{"num_classes": 5, "stem": "single", "widths": [96, 144, 208], "residual_init": "none", "lr": 0.014, "momentum": 0.95, "nesterov": true, "ema_decay": 0.999, "lr_schedule": "cosine_restarts"}
Rows from block 9, named by matrix and row number. Rows with one number belong to one channel. Each number is 128 + 32 x the weight over its row's rms, rounded and kept within 0 to 255. All counts start at 0. Numbers have three digits each. After the name is the row's rms in percent of the matrix's.
# convs0: first width-5 conv (model.blocks.9.convs.0.weight, 208x208x5), inputs 42-48, a 5 kernel for each
# convs1: second width-5 conv (model.blocks.9.convs.1.weight, 208x208x5, transposed), outputs 42-48, a 5 kernel for each
convs0.35 099:140112101164114090134122113195096105171137120104127085114122066134149111147127113062095120062089141149127
convs0.36 105:183143139106100103070089108078134051115157136152133157157163153141160161137171169154159101161164111103061
convs0.37 097:099202089140127096079101107107116156142109162102123148095128111088083138140129147129137136152121131124086
convs0.38 105:156092146132125159127146115135144134118160165153144087138154111095136043145126067118123140103113141143120
convs0.39 104:175093177114059116144190136159117111188142138139138170119158135114088104102126111125142165143134113102111
convs0.40 104:059120154131173132132120120086196181122097125126140147137132161106071165127125127125137143204152120087174
convs0.41 101:118085097073181090137133089130149141144161122083156101135122137096150154142102128139143146192198145039033
convs0.42 097:164159144177105164117124120204132139084121122201157124130182102135145104074126085100077101135120159165147
convs0.43 105:093126128135139132105119136120095084110184135117115145158134216146080066100157109098087111193097189146125
convs0.44 105:179106097079083101117078070088133137091146147134148163104136154145123115101127155168104081169103087086126
convs0.45 106:154163116099127103107112124174115148189163145111108142175145137128171153122158095086126077111058110192116
convs0.46 101:201087102111130149180151114098073141107131060121110169107133172175112147096097078071149210143108115120097
convs0.47 104:107109191099079112156162157119099123150141085046127138134134116128152118129120120069103076149127179085122
convs0.48 095:184142084124117130139143123165100138158173151157126149107198114061121132151103088111100053133194138114153
convs0.49 101:160175110169161109111158115130170102107103169095191113149148104122091168161103177127161097162176128144106
convs0.50 103:157139089049111121158117128132070164136078107133136137114124172148107138142125124084106183157188170137152
convs0.51 102:168145134091163177114102137119215124140121176136117146129173113117120115124103117122119112105127110134111
convs0.52 096:094131166106056099127120190127090121086086164092160153189120167126111091132109136130080180068086128100113
convs0.53 095:087038119099208132107140162108137111110136122115125116131124139108127078167158126131134120176150155095077
convs0.54 099:091085114096089126112135114172122068081084078137090132054107108050122123153178143154096148072077112105136
convs0.55 100:127121160122060125146112091126131089135165083125171107131173145128150186131190145154132161176155167221121
convs0.56 098:111062171135026144122093116092185097143136131173161112105120130107093137087129143170227166061096165165151
convs0.57 102:137107151121075153159155110095147118115175170168141111059086112096150104121139143083094143203102140139117
convs0.58 098:118071131076117156164133096102130118151134183152114094086137053058108140129121183118114083034133129146170
convs0.59 100:135135191191144129124184135153092089094108116120110139122132086113166113116152139158118085184163116086083
convs0.60 094:107116160143083141079112149138085083140173094120099105100123079058104083168140176162170134109083099113087
convs0.61 099:255156154103159129177114128073095123165091202080067125158134162107143074123168107094126077118147131112164
convs0.62 101:168107132153105162174125122144067061097142214100113103157145198116075088129111162087114106124099107087110
convs0.63 100:038091167135067184099105119101076163114110131104077070088081172076123112156177148150169118146128114117173
convs0.64 096:137106122125165137102109125164167167092115122059100149179160098166160078125082137100092070194129096081153
convs0.65 101:179198090134164151116121153135110166117129100115114123106128117035093127131049082093161218108123146100193
convs0.66 100:152102097146113131131146153137133191110094057126140129135134104118152115110120123127115130121114075111089
convs0.67 100:166103129124094089112118140133153125121116140134110153153133064100094140163118134162165185149160087163149
convs0.68 098:146117140129126127086109080169172160183121157126098093096124105107093159187133082108113099109092108142044
convs0.69 100:136139122143054159092140114122129102153101163118165104152153069170126151090121113067081152128122146150160
convs0.70 102:072124138122122131152137120088204125133104161069139129134154098109132097109126152162088119135129107151171
convs0.71 099:093131112114112107071117127125127174159153141174119132133125158157141087087086076099113110142129114120162
convs0.72 099:077164080172107100171113139177106139177093135116141190178136073076087083137119070092137132153165054094118
convs0.73 103:177123082102073135130113115127172157045101105120146120137133137149127142144067074139132186212135121161110
convs0.74 103:071096087126098144101139147135132127110146170158145125150117028102144166161138133089135086085099127148143
convs0.75 102:096214104144146137097118152173108129077150219131149152164072135131159133097125129135139099075106139143194
convs0.76 101:195101015123118180164181141145111088140167130159144152139143083123110072101100079088089129125133130146116
convs0.77 100:076111134110131125151173137103154137111065136145140177152119158105141152084108081102096117094132142125053
convs0.78 099:110123140170100211138118167121124129107110203159113125142101160146083137132104106112155097084184143119115
convs0.79 096:110134189114114148132112103036087075173109096197108152132149088098168100107113109135169192099066115102100
convs0.80 096:113155111137116111121149154135194146172172084145097092116094212134136149149121125092088148123188138118116
convs0.81 098:156142166152177114114141128176136084138096118152118103163160189155113101085140111048123071165096112158084
convs0.82 100:085074097096094068153120113183113180083148135127139084135135184110147120125113131085140134216161118126111
convs0.83 102:113111141074071124145161077110143167110181173149088123152079069133157182197115110037110140124099115166116
convs0.84 096:072089101121171160141137139129062099121105124129083127126114084134123116154174151105102107123146194134132
convs0.85 096:171188123116130080123113148152101120124068103083137092123170158155079100106075143166188167144162165154141
convs0.86 097:196134118167144150137126119109179091054158136128168148117116116081135165142129106166121124115091139206132
convs0.87 096:139119081132149094123122093077105110061091097146126153162116084113156086111177123106133143116138190110093
convs0.88 096:116097140157093059157125085083164155133152158119123102131167157130097121122113120099099081173110132160153
convs0.89 103:103141124152078152104109099136162173101128197140108121124103123139076108087152126142103122077126122103093
convs0.90 097:161091140207179137102115175158097125135128187157146137102068093084142142133118121103116076124049138143146
convs0.91 098:123085166143091053075133087157119136121124127085099143102148160172178105107126130153126061130129149147146
convs0.92 100:068150175121102092151128073117044097131105171135135161098127118071140139165084124079161158111136131075153
convs0.93 096:180123093144159129151123149145173188061094117104130146138164125139113113125142114116103120080100136113136
convs0.94 102:106078119114134078129159174116132066190129087127160161155119093136113140087123106110067102161091140156173
convs0.95 106:136114118150101092091158167130190065119168101144133144089150162152074079110105166100097101057152119124128
convs0.96 103:113159129156163146102136106141118098104196076109110141092106158111101093133069116150113093181160127186159
convs0.97 100:133096130180133141135110130141168141118096138112115136126164077104114120119143128142109151144138148158128
convs0.98 098:139151168102108143121125168105107105138117115114079137141103062103097100079110082061068041123158115091106
convs0.99 093:167165081121108147123094120098112125064123163142120144104100053124135113098140185107112177086140132152188
convs0.100 095:151063109110111092136095114109105135175157105109083123129167121150081164131235150116041094076103156110141
convs0.101 102:122138129114165138152138147109118110092108116121133143133096182171113102131155160149126097133105095103089
convs0.102 100:182116143097085122132154157152113133131106194117141162118186130146168156142113114147077092125123043098144
convs0.103 097:110139124168065125168149093116176101112111141119122117092122129158134098146087181166042030112100103118098
convs0.104 094:089113105091127117063163189109148092097137158111134095109109109152121068160160161121126141115124089129114
convs0.105 101:136108119102186176195096131143184130151116105115100116160177113136141141138078059128131159136162100130181
convs0.106 099:088105088099085164165151120102104094098159139168140127124117156143095095128115120151152149094114158159116
convs0.107 097:109108075147208162123101125101084100142153120132094151147110175108118072083122142132128132055093092155102
convs0.108 100:119111105074062140135143132136087115114128151147087102095110116144095153146149124113106100116105150149145
convs0.109 099:121161188160159081111124151188170181058099139147104108098134121098119134135167117125115096121095192117118
convs0.110 097:200142192107113099132083110108166081070135106082100079098074181141142108096058064113115130140093159139182
convs0.111 099:101109103132177077145120156135078093131191140104113110109147135170173190167156166052065101133128111126139
convs0.112 097:045105074107065132089101097105192198193141171163135155124152152118095112123115186108139136183113139130115
convs0.113 101:060075093136086135149139126117139166113139176116080090093136075140090121131135092113128130138185135129135
convs0.114 105:140154101102081103114098150192148170107128075102137132121167147174153139088091043139136147110128152121118
convs0.115 099:069128190141137149084131111102071099114091100152186160102093157151101104078171182125141113125124165086127
convs0.116 099:139133077098116173154138139089150134132142076182122126147112131171157120126110117117189213161144079077099
convs0.117 101:144139070111088136098137115085085073097147121150091133113097147156173128115101143118122125148128125117101
convs0.118 099:161182150088123152110085112153078059096057130120150150114143128131161132177140167070084078088178141088126
convs0.119 100:085130135064101117155125096051100093147120179099159136139078179178121091151157148105103144154170171108179
convs0.120 096:169120095078125098190158141112147183148117112099085111184146094100128112182163191120167127159132154184189
convs0.121 097:118155173116081155131152083118088068126102136125080185161127149096101101221144104123125084130184141125098
convs0.122 102:153148128077080130115131101078132085068091099086169126104161086131124099109147165151074096126099149115076
convs0.123 102:119094139182154069173140147123106070121117199171124089144096120125128142129121111096143112147164137109108
convs0.124 105:109170084121135170108103109102181139156170175082181127134098131030140131154122140140126153187123101165138
convs0.125 101:122119094103103124161120094123172134138105052131130101126140154110107103168105127154156196100076079113134
convs0.126 093:093123086078145138154109153089126127174123207143126109138160100134144143153084094087106133068136141074170
convs0.127 102:108092116087100099128148132157111119117130174146118157128119141074194128105102111162158150150065141145113
convs0.128 098:128143112170088090153127094092125148140097136088073105118181184136116152098073124130105101056072096163168
convs0.129 111:104161119118144165117088138064123102124101051106104115137126138107118057157101169146151125204159157156131
convs0.130 102:151115104157120107123128113137114074152103175132174166161183091130140097136129114128120159149135131057121
convs0.131 097:150064134157118136062132089074142129158121130130140123098105168050087124149104132147090094105120101092061
convs0.132 102:148079073136255130139139083067070128114168198053175182196138134119132152068142137130151102155101099112111
convs0.133 099:155141123077070117153098123169106104138128202117123148126091142127096134097127142162128064091151157129169
convs0.134 100:185139068064119095113130149146049110144188130129142147137098082150155106088089101098103125136186138141117
convs0.135 103:108112164118091166125163114203125126102124110115122139129195138154170117163105123128159149130164154179080
convs0.136 102:150130100075138095168146099129141144137182110094119148104101098142181112188104124157172151133094143119065
convs0.137 098:138124159185150112075117116205119133200122106073109130128180073132123147189175135078126138159171134097133
convs0.138 097:144132158149149149129158143160109155139159150161095115100086114100068105150101132121137080078131199188077
convs0.139 099:076159116120075142126118155117099167150193066118115114117160139080085166133122169128101199134151166131205
convs0.140 101:076156138132156147172107119136131106112102066091140077128123168168098108132096120138104143136130116142080
convs0.141 109:138110139133128151138142142108178153134049042119108120119111099153129120143170131121082188185180121080089
convs0.142 103:182189187133092071187108195134088099122160165196117105156151143113130125170107094121130123157151168128176
convs0.143 098:153126111182108133108100112153081118163150151168121127116123122087145153173097112129115093179115087088120
convs0.144 102:116134110113090130146137191122154132146162154105134107108127086165148142114092096131112124209182139156125
convs0.145 096:047118112070112140119179116141079112070079081129144125119137142174140140077106110135131150145175108180167
convs0.146 105:108060118164176182146106135104193114068103078147125112140113132094078124163131154130154159142123113121142
convs0.147 100:051060179080117133150133087146115146182170158145115082131140114105164097144130133080089112113176113098204
convs0.148 098:140134107156063113147123094129087094186089076109089151150127107153141138106156115116163102147154149149152
convs0.149 104:112097061098196119122128128129150139152178104122160133135099169130104139136098159132133104087130123144100
convs0.150 096:057144182111058131141121119115072099129088133153127135130119162125086118066111111152165099134133124079117
convs0.151 102:144153056064144136125156110113121130131110200114129150122146181166130110109142142080099149125121125137150
convs0.152 103:118101085150156122149134085187107140101178109153113134127115077178131140151113119114093144076161110117190
convs0.153 101:132090099140120115169122110200174114145147138100155119138107126155127078129146099134134174180206102131122
convs0.154 097:076127097089130134104077129101028094089151086081114114165138119137083127126182128131139113085062117155143
convs0.155 096:127135150134150166123124112151119136084104076127092105096203117134121081083124156157157161128110126194122
convs0.156 098:083109140114169117096126112106150153112119097086097101122125129072126116096170199157115125107089139144149
convs0.157 100:055124091066117142139075092114090097157133186136117118084109117180109100070118149108170161090140138161165
convs0.158 104:040093115172144160082107061105137134116155136155088138091089132102128084103200177153121086204136159131147
convs0.159 105:075143127111061155151083087120133105158087070123116128091123099117110138126130190163173180101145117160184
convs0.160 103:119123100154124101112103103126184156099127114139153123112156073124147175090159152154183145115172163158166
convs0.161 098:119114093092130130114093134164131085158108083095075117112144074144085108152063103091101080071164145149199
convs0.162 102:098116115149125210142168131132086130123126065116109110182129123120197081117161126134107153113125119142112
convs0.163 104:073103157116155144116108130147128112140140165128108158138125122131125106125133102104098130160131190116101
convs0.164 102:086128074140162137140130140163150176149142113108069088104094073111159172123163104122132124197139127136076
convs0.165 106:077114148124086149105085097075155156131130105144143135092132038124078090108093116121121135072141079111107
convs0.166 100:148162116109141097102120121137082110137180138110099115135155102097125134147179165123163101096076106163111
convs0.167 101:082107129082143197131108178116194128135137143144132148156122090170073081120129137100136135166162104137192
convs0.168 097:090121056158151051090078141135158153128117123167151101165106149142164058124116172102139169111127122207094
convs0.169 106:121202154122121088107141167151130162150167175153152131134132148161088118102136137108146128156186144155163
convs0.170 094:150102068097165118135142148117082157109123108118131130144108094065114142089134111129090193148154115133098
convs0.171 102:156164144131205133146118118114099108107108118118109141136103100105105141147156159107145053076139138086104
convs0.172 101:107161089100101155143103093116100123152094148135119156133174152124163169150075131085126115152137148152115
convs0.173 094:076086171195160112130102133167123130111155101132124126181121101122180126071096108109108111147097134152118
convs0.174 105:152117095078060186157134091099208129142135200158147123139162155085097126145032071108149148057054072096082
convs0.175 106:121139116164187105115115066107159161073118106160145094132145136110133146213120121117118077098129141087108
convs0.176 096:141124118179067127177088055151102084126131110111149143110165125106026128193099115159123149120144106124127
convs0.177 107:126096148161090130185152116120155125154105094157171106123090124121071165120096079127130142139156130148123
convs0.178 101:077177155158123139143107125089108142166082086118144098118098172167125114113141162102142133114125136143137
convs0.179 110:124115161146089145109089105119089127173136200096104108171119200135073158145097159160130132154166170110086
convs0.180 096:119156139139136118080084113165051170123121186084126148134111161115126058122102112162121159111123138169093
convs0.181 104:117112163081127112121129137128096140136151213131110127152137102090170045117080087103143098148194153122074
convs0.182 093:134118150192088108120108117100177141141126119119089105109163135133147114067159114144108150180152152105170
convs0.183 099:099156099077191124143115129148115114199131090121156141136134075158074103170143113122162153103189094050114
convs0.184 099:115052157104110179159108118151156051150163183114135134090153144170103129113134143131117096061098196122158
convs0.185 102:153104087101120172147161143059138102094107103096124082119152107087078165140012175111109112102120138137037
convs0.186 094:134141123108126110150119128154056067092165163108107112147147079048177178155121141086098176158145071145164
convs0.187 092:103127129121168139085041119134093126101172188150135123097165143142157126152132131154106131040138147159092
convs0.188 102:217103053129169133155167085081092145177152142167130118146129130072105085131112117132104064154068084171152
convs0.189 094:121166240130119142079098174151097091047108127145134119155126132146171134093104092103164110115062152114082
convs0.190 103:142091088119110165135138132099155102177111204152152095115144155129142131166144092162193154128165139075151
convs0.191 099:133183150099037112131145098128109110175187139144162190128076123159145124104087123165146172083115104070067
convs0.192 100:144133173093097173115142125076159121195172112110117118078114091147169105033133127121092107081145167118078
convs0.193 096:097140128154219129160144124151125070130087151106104138135093156164122142178069141112114113172142183146140
convs1.35 100:132067139135161145200131136219168149107175192122101158196178144143174123183164113129095074081155172101205
convs1.36 101:131106158151151158120105142136128146115134121109170154096140143125169157139110072126125087128062135162103
convs1.37 099:149103153147112130166140113116139169086120126104098097139081068136105143157073095106102121095123108110138
convs1.38 096:145162161145137166143146132037135122120081164139130131109151163136164111123096133111070128120178132144131
convs1.39 096:123117164121153163144116090115140181079101028120127117101106089145142112135154132143134182134113207165072
convs1.40 114:129179145127130143107137059009117141148140121082134102106156203114100071113103133095087093140097127120055
convs1.41 096:071076149134164153162130116129096121198132046115100161147148176109114109123184156099141144100184162115098
convs1.42 094:154108172108147070145169172172089096147137178112097114182114118132150187159129138167169130152140115193174
convs1.43 086:091153131136167103170168156121105123092116115086093125148106129144188160131127102145127110176148132152175
convs1.44 100:095124117128176190144096084147112131084106160149137096107156188154130132102065078085105106094120130159152
convs1.45 107:064131203106104100105072088059136066126150123132144153166135138139134132116122140183194155166122173163112
convs1.46 095:203133112140162080126072105071167107055123104167093074095051128078115121131077136118138065151123079122129
convs1.47 100:136140152152171176160123126165111121087120152103089123169211149122086106137116121121117113086137179153176
convs1.48 101:115134161115091131162111114112087112193141117109153098141109127130128165121125141132123105121119197158103
convs1.49 110:105108099139129080150158182114175127092173117135133105129113131147178127123124162180147127133102091123132
convs1.50 104:152120118132120177150122144111111175129140110110107162107143166151092208140117132152097096121102126130141
convs1.51 106:098206127133121115141122133138117103163125151108140181150122070122148119137113158137124111161123130093070
convs1.52 099:087114112127088157118148148162084136136116152112068092118142157097143123136115111127113148189125161153157
convs1.53 095:087097103126136084067106098112176183148098142138089128145091100147199155119148127164134132122109110158156
convs1.54 087:123139146120061083086166141077157224121123109164110168160090116139134135147144092108124102150176118157134
convs1.55 090:113135155136127180141105138094107109147213131149118133128079116182174130090117159128092061073119146168114
convs1.56 094:113121097139076149072149147118125153139164164179187167160161118083156124134143162140145163092141108098082
convs1.57 106:151085143121143128140128103156079110088088117189113116139155123167152135131120122166145132136126134149167
convs1.58 090:123110090099069109121102108099083112125149137062056101121142112082094096080139110116096167059082098101158
convs1.59 095:143145113123158104121154182160091112132212098142116113126083202169185144133178098145157156102169229168108
convs1.60 104:100154169067099079128090123118098132121131159074130207161151143159151097103074160126166109084075125083131
convs1.61 091:190119088126096139111149081086152125123130133178078140119076064150139154158129122124137155201175113119126
convs1.62 105:195140151109141117095142129128113161166130164179140133121161165126203186147189140141105170181086122057076
convs1.63 102:117135140183169053105122121144151141130108141120144130100134113128157147135158133085062095135091127163118
convs1.64 099:085120113098113110117168187177123128184131111143161133104114133139194130159136142102120117189176193114108
convs1.65 093:142085147125154146140143062065096090126152096192102109073144121124134087116147152114116141149214138137123
convs1.66 100:131089110147159151122136163149084127126147162169133151104111159139135150180178132143126127212175144188176
convs1.67 100:138103162160155123116176160076125090085099200126112149128130053120114132132111058141189183158157114140096
convs1.68 115:110089131157128153121121130129146129079106157148123139163097113121158170181080116129174127148157123111110
convs1.69 113:143092143110124082123132158131092143090060137091098107112128122100100135076079125104116135116107127142143
convs1.70 107:161118119093109094143119070121124144129102126060099119096186092170137142121147111118130111101104140119054
convs1.71 097:041139134099133162133107154154126159107135112139121151080106193178174126059176139128115194098130180090026
convs1.72 095:082087125122091171084196128139087138104161172137108176042144135168133117180125120132200151146081132190173
convs1.73 105:130166141108139171114111104083113114168102154101137116090106093100128156168167157150165186125079150142104
convs1.74 111:122044117131137090075115085117132064145158156120132185169184124186183155095197152119117141126103145110097
convs1.75 102:163165130106087150154148117121124073095132130098177172134129099115122154083145075138124139155111160132167
convs1.76 109:112120202152153142108082127174120116109152187051134140160135103131107211159205176144120145167129148104105
convs1.77 107:085139132144179145144137094124151158082117079191125127107129113136181132109143164122124039168158161198166
convs1.78 104:159116095141136093069124188126114158086137156040065091120114114143126128139142067122090125106142094116166
convs1.79 101:151118125127100170108129140204125180108093090127134158146128215197148124106104100137096150124177145099116
convs1.80 095:125098147094142085105088109135095146121122143129138123056141104109107133132142164140147157130178190135125
convs1.81 102:121119107092096113103140167165104132114140180037108136141106078140174144115137144115149178137117129123126
convs1.82 094:108183160163165111090102126129185137133141115154188135135107127153146159120161133111123136116138095155134
convs1.83 103:207131115110128105111086110146114098127182189064085075077068137068115107152135178137104142146112083101096
convs1.84 086:087137099128135082138076088084097158126141159153152130066160123085121179108070113145153095093113144131092
convs1.85 096:111156132143142138133133113115103127104045056122137198134114155146154133176084104105113107129103095138154
convs1.86 093:149160140156169189141090127173116135136128127108162080067141092094213145188131087121130117110158084118150
convs1.87 104:240118166157117106088122107179129135170076159157180133152191142151179106142147114102070113168121097158174
convs1.88 090:155105140193153171203105126131109117144095137060095107111149092130163129118145111109189125134119109117161
convs1.89 101:143178172100165203184148148142172184095119109150120126143164141098126072171185139165139157140159152138153
convs1.90 097:140141113081124118063079144172152141141138136149131138089096100094170161143131094142163180080142171233168
convs1.91 094:125103098131096065100129111118103155131137088174165151171153131143103134120102101131101140110149152127109
convs1.92 102:087153101091075104106117134124112137156148135135168159130082111159145122071185149146119113123147134116128
convs1.93 095:123107141050100119163175085126086079096090094075124109120142096140119092131139183145149141098131159098061
convs1.94 107:111122086098047164158123106077118085124079141094143079086126147169084120132133116094109139134174154121064
convs1.95 097:157128146129106146142106183136089117142142148135134109107201078144165131109079098134173141147142151169151
convs1.96 101:112141111091101106117143095122102147164137104119180144125148112137086144089085137125092121070082166125160
convs1.97 110:119119127112105086119045102101150216103145143113146127167145157125151141176186192200165132125121125130089
convs1.98 099:094129165107125181152152182175164116168120132107082092134178124115131090074153147149139123089144181163128
convs1.99 082:137102165108070074087106106091129129113147075076093170145136157132124138140136128110136201109148126145167
convs1.100 093:136107141166095096122075101117083087161094115111100136155222137143145082134109091038107175156115133182118
convs1.101 094:141108059140112147171179129114160120142134157214123134162125202137152170118104117178161134105171180153111
convs1.102 092:178126166112161112154196107164086111127100152134176138126123122134166112193126170160170118098108144128167
convs1.103 095:110130153149140117128133145175174146167084121109147133167087123096163159149107134107127109156147157132137
convs1.104 095:079132132137101167142127138223072111156134157192172114103076117129135194158082028085099113149165094143149
convs1.105 104:159157103153119135115133126125132155141060057150140109138119146130113084121140104152142182144178147112115
convs1.106 107:140124129130142152125126127121112101119124144185185155111108153128155120086129094123146133135163128135182
convs1.107 092:121168146110198129127153134113119118126154104099161141193130164098131133039107117096100134078167125065119
convs1.108 105:112115133161189171121102129148100122090171164075091143103079107132163191179165097132103128141131089135182
convs1.109 102:149134127138093125129081106127077150171129134086140111161101152110142143079186101122111113088156220113174
convs1.110 108:119164141135143116151148116072180107154125116057112132096142106130204159227100136052093087076114128175075
convs1.111 098:104071099121122159160134106053172096165088145179152203171101099133094099138079175176145136108099096115129
convs1.112 101:147102118115141098134111133159147121098125119098135158093092208160165137136199123130141133169156122135137
convs1.113 102:138144123117083076111128139092188106124163133091148182152127166121140152097097127165168147152121088122148
convs1.114 113:159124191064160126166196163142142122132120193152165123114104089127126112073083086119168194111110162171108
convs1.115 096:184135177130127133146105121098119157134143080182125162136187115126119099062090111124089161144164109093094
convs1.116 090:144160073143078102120096093058102095091088098138141109145165173072118067062167154136161185094165161161151
convs1.117 088:078090132139099108130071131128105140138090053167160099127120138115147149086121136142168136132149173145189
convs1.118 106:111181127073104101109101131110075111154138114104143223187192174136141132136132136090136150123112082109106
convs1.119 096:185115116155136136143136094101104117105145134094088088149173117109128150152111138148117106115080103140093
convs1.120 093:094126081166087080096109087072099101097150167109128130140109079058088094119079123133106149136099086192126
convs1.121 092:144111153128108147186132156137081081065168216144134133160103129169202127140140162138123137173097143127100
convs1.122 101:184110097104131115092160136181244112109155114144104172150156163105133159161189133156102077135178118104112
convs1.123 101:103140167146097120103143181149094136097179175130128167186165121085104108136137136138120160144133142168150
convs1.124 111:087115085078153094113142124103109126170138120141104091165120118114067108148196109101119126138146107066144
convs1.125 108:129154135180109149148140143187149144104130140133099158114124136098116120097094067098105187130209154164242
convs1.126 092:094095167147105148102064104162093089108156163083100155110099154129163181116148139143133179155112175211182
convs1.127 091:093109154133177122157125115147140139123180156153099133109163121082094157198158129104135157159102146188140
convs1.128 091:173114127120123187162172153175148147149135109145172144092119098160176168175140131108081107122156190223172
convs1.129 110:098141168112132135100139105039177149147138117128111105129078130117120095064086149119096131065105169157147
convs1.130 098:164177135101118108141143173182063079126137156123145135090090116127111075116180150123052173110144164138139
convs1.131 103:082117121179119081108158154144126182124114097096126169149095165149151114080130086111081126175150095170221
convs1.132 123:119147105124146141133161151162116127124131166104100126106112207088155137155133130158164141148156149150183
convs1.133 108:180163084104092086095147099096062054046106095102129130122103152089113113161121132115136110105109058121133
convs1.134 099:179174175141124164185163126114117142087099194132187123127162108158166128163137124063115073155152146093143
convs1.135 101:131179125134079137105124127192178188081078078169140108105103167167100097069145111145161080134090114099117
convs1.136 093:113155145154115076167145149193113091114137152142140103130182096108164105125119166117186136159116081115098
convs1.137 109:131075112143081151151126113088144150132086099151127120103082112148143113098101089075094144136156120113104
convs1.138 101:139150216139032122161152160117053140118152211087063111128105118112179102119112078116078137124094069103147
convs1.139 097:123123131156153140133143106059187152121102145176085171122139118081082154185108148072118163163177104140154
convs1.140 113:125112093143132091113172147192164182146105126136119132125218057117151173123162110076161195085125119094130
convs1.141 114:116169158106103144158132112129067114122094111120167103072099158104158136193122176145149163047089147136122
convs1.142 103:156178165136122152151153129144136128067136196112136147135121110107138159184132195105122114150053147143139
convs1.143 089:135090132129107093155128084069146109101087102130127140114114154165183096153164130098097156196127153130107
convs1.144 098:147100136189134203151146100094141112080118126138139113112085130124091142130117121121128091149130155086177
convs1.145 095:182107114157113076139135145072140117146127135166197146151133105117149161184073079082120056137104118110140
convs1.146 109:150170130148176119121131123075126135185192104124111102083086141079113133093107115110091135123150085101148
convs1.147 105:174193101172151125120162140106135135110141151124131148096133078077159176161125055112126139160137130153067
convs1.148 094:152132114127153124132180181096140115122127143107121103147132107170166116159151085062131135099092135083136
convs1.149 092:158147100121172156091103130178131121114114097095125150134147109126119235129122143149128186114164140126127
convs1.150 108:128138132139149100137142113153091118102089174106152138097148185137099108122140146164133155099087147139183
convs1.151 088:143161128141143113157097174132129052148061123168099158080120118115164135154118113131178141136107126159195
convs1.152 103:178097239134095112096107110163178127124166165121125114129163124132116100092157126130131183170164138145081
convs1.153 102:100083105112086076096096093172121108071141136113090141121110101123154189108086091098115132075090117165218
convs1.154 092:157158108106085148124129114111110149094092138150131135182136235100121125076120077132116120134088111103142
convs1.155 089:169116151119122079129122089072097113091084073122160146112158175140095144131151129106051132110089161179162
convs1.156 099:045143141110164129109136119200153121089081114184154129143127171122106107108084149138123111079146176146095
convs1.157 106:106182140125085121117131094127075072088083125123101156130131169138156106142108117118138137170110097187214
convs1.158 106:137158136164163103133151153147069092106109134214162161160130154123075113097165137083081109087126193136159
convs1.159 097:176179124117137082128127137111089112150209090079135131131140172103120131077142151158099125105109173166191
convs1.160 109:158126130094119109137125086144180098148119127142117128157114174151135124115133133125108090091157145160198
convs1.161 095:091174149152170173181175132163118148126126120191165101132100146091109128123137154104122109082121183164082
convs1.162 099:131101107124211130125116138125118128089084129114131150168133150093147143173147125121147149197174126108135
convs1.163 092:087136090169132127132137167134137134130137097146176120127086105045104120115120139119145131093193083094181
convs1.164 101:125111094117084043090094150161181143140103070147153187136111163172120091117197213169159149089102091153155
convs1.165 102:176106129128119150146120127115181116107125118146134099125144164092073140057124152114105121167176163163105
convs1.166 109:141101145116095172120139107145065116124160096129123126122130162124123128054107116101104107089074169145178
convs1.167 099:104108126158154135137098184139095135125101113141120152187123095121086148107108073096103104145118149148166
convs1.168 104:111156205155114149172170183140115116165110137169160146111190087126098135133067099127073136152135135145131
convs1.169 101:133096157085083153099099121109098132094090092176153103092073113118130143096118137125133152133147168122206
convs1.170 088:101085103102105110129157143116125097178135085106130097071095194166135128144125148138172125083111101160119
convs1.171 108:096176144146172145117153137152134153124093108041144151177157147104050076146156161154125114185105141130055
convs1.172 104:136151157106139107131142139136122102089125108100133127093130152141150158134132170133184153171158140139130
convs1.173 095:160134143134142125144196145186171136128085184097114092125110125101088122127097129116107185181107183138089
convs1.174 106:074129110112149126147145148149163121120085073125124114129062045040123137161104051114140125090122107138158
convs1.175 114:145131150145076146108078093139124093150115106129110138102079079131134144138113112141106157116120097103145
convs1.176 099:169125129099080145144094054086136110126138083120122131104110164133129138160163091092128106163135104075154
convs1.177 098:126152169126093118116169117172107095079088062110156121139148090099119110075153126095159132089110164120070
convs1.178 105:158134146110135096119119127190112168136129157145117154135150124105061100122074107168152168116098085117196
convs1.179 099:137145150179129106129092147125120135114127161154099171149094064099111123223067079112122178192221097125122
convs1.180 096:145124172113084116137121120137133158136066100136122115129122113192141155091102142064096150099119183144167
convs1.181 102:090089096207197139164175149181094125174134117148104099108119096095110117189152118127122119089101136131149
convs1.182 095:088138163142127133144103147157118123178140131104134116144097175131118117125158141147125073125129132129180
convs1.183 106:206161118126099109116145108080145121136144160114127103093057120060066118143166099139142112171165146099149
convs1.184 098:107186108061114120138108162139151097144154152111102095153108073134109114119165185180176147167126108117154
convs1.185 092:146152180166193094129139109150140120125109115127150160104104150101132099136175150090076115146133132178160
convs1.186 084:205173136108119077074129127105077140159134114118113143149156137116153108152198159126105181136146117139100
convs1.187 101:096114127187134126069083110142105087097109184117121105105099113149165153153098097125130102144091023164160
convs1.188 111:176133119102053185174155108122131113139161150064141139159082058102143117111098102108086115133046084134067
convs1.189 099:100137126152194116122098121176134135107034076160141132158150191119140166144180153129126105119174117168162
convs1.190 102:068139159153111119080098116120144129110142078100117120108051112128130101095062122094146145112137152080078
convs1.191 092:107124156097109113137085111126085089093102115118122147122088107047099102107106085107127119156147137141190
convs1.192 105:127127181128114124131078122100130105077161097173162140177162093119111094045092173148160070142151127071140
convs1.193 104:074057106105114101098094117133145163119157135129128125138175120144107134142128104117134111147069115141087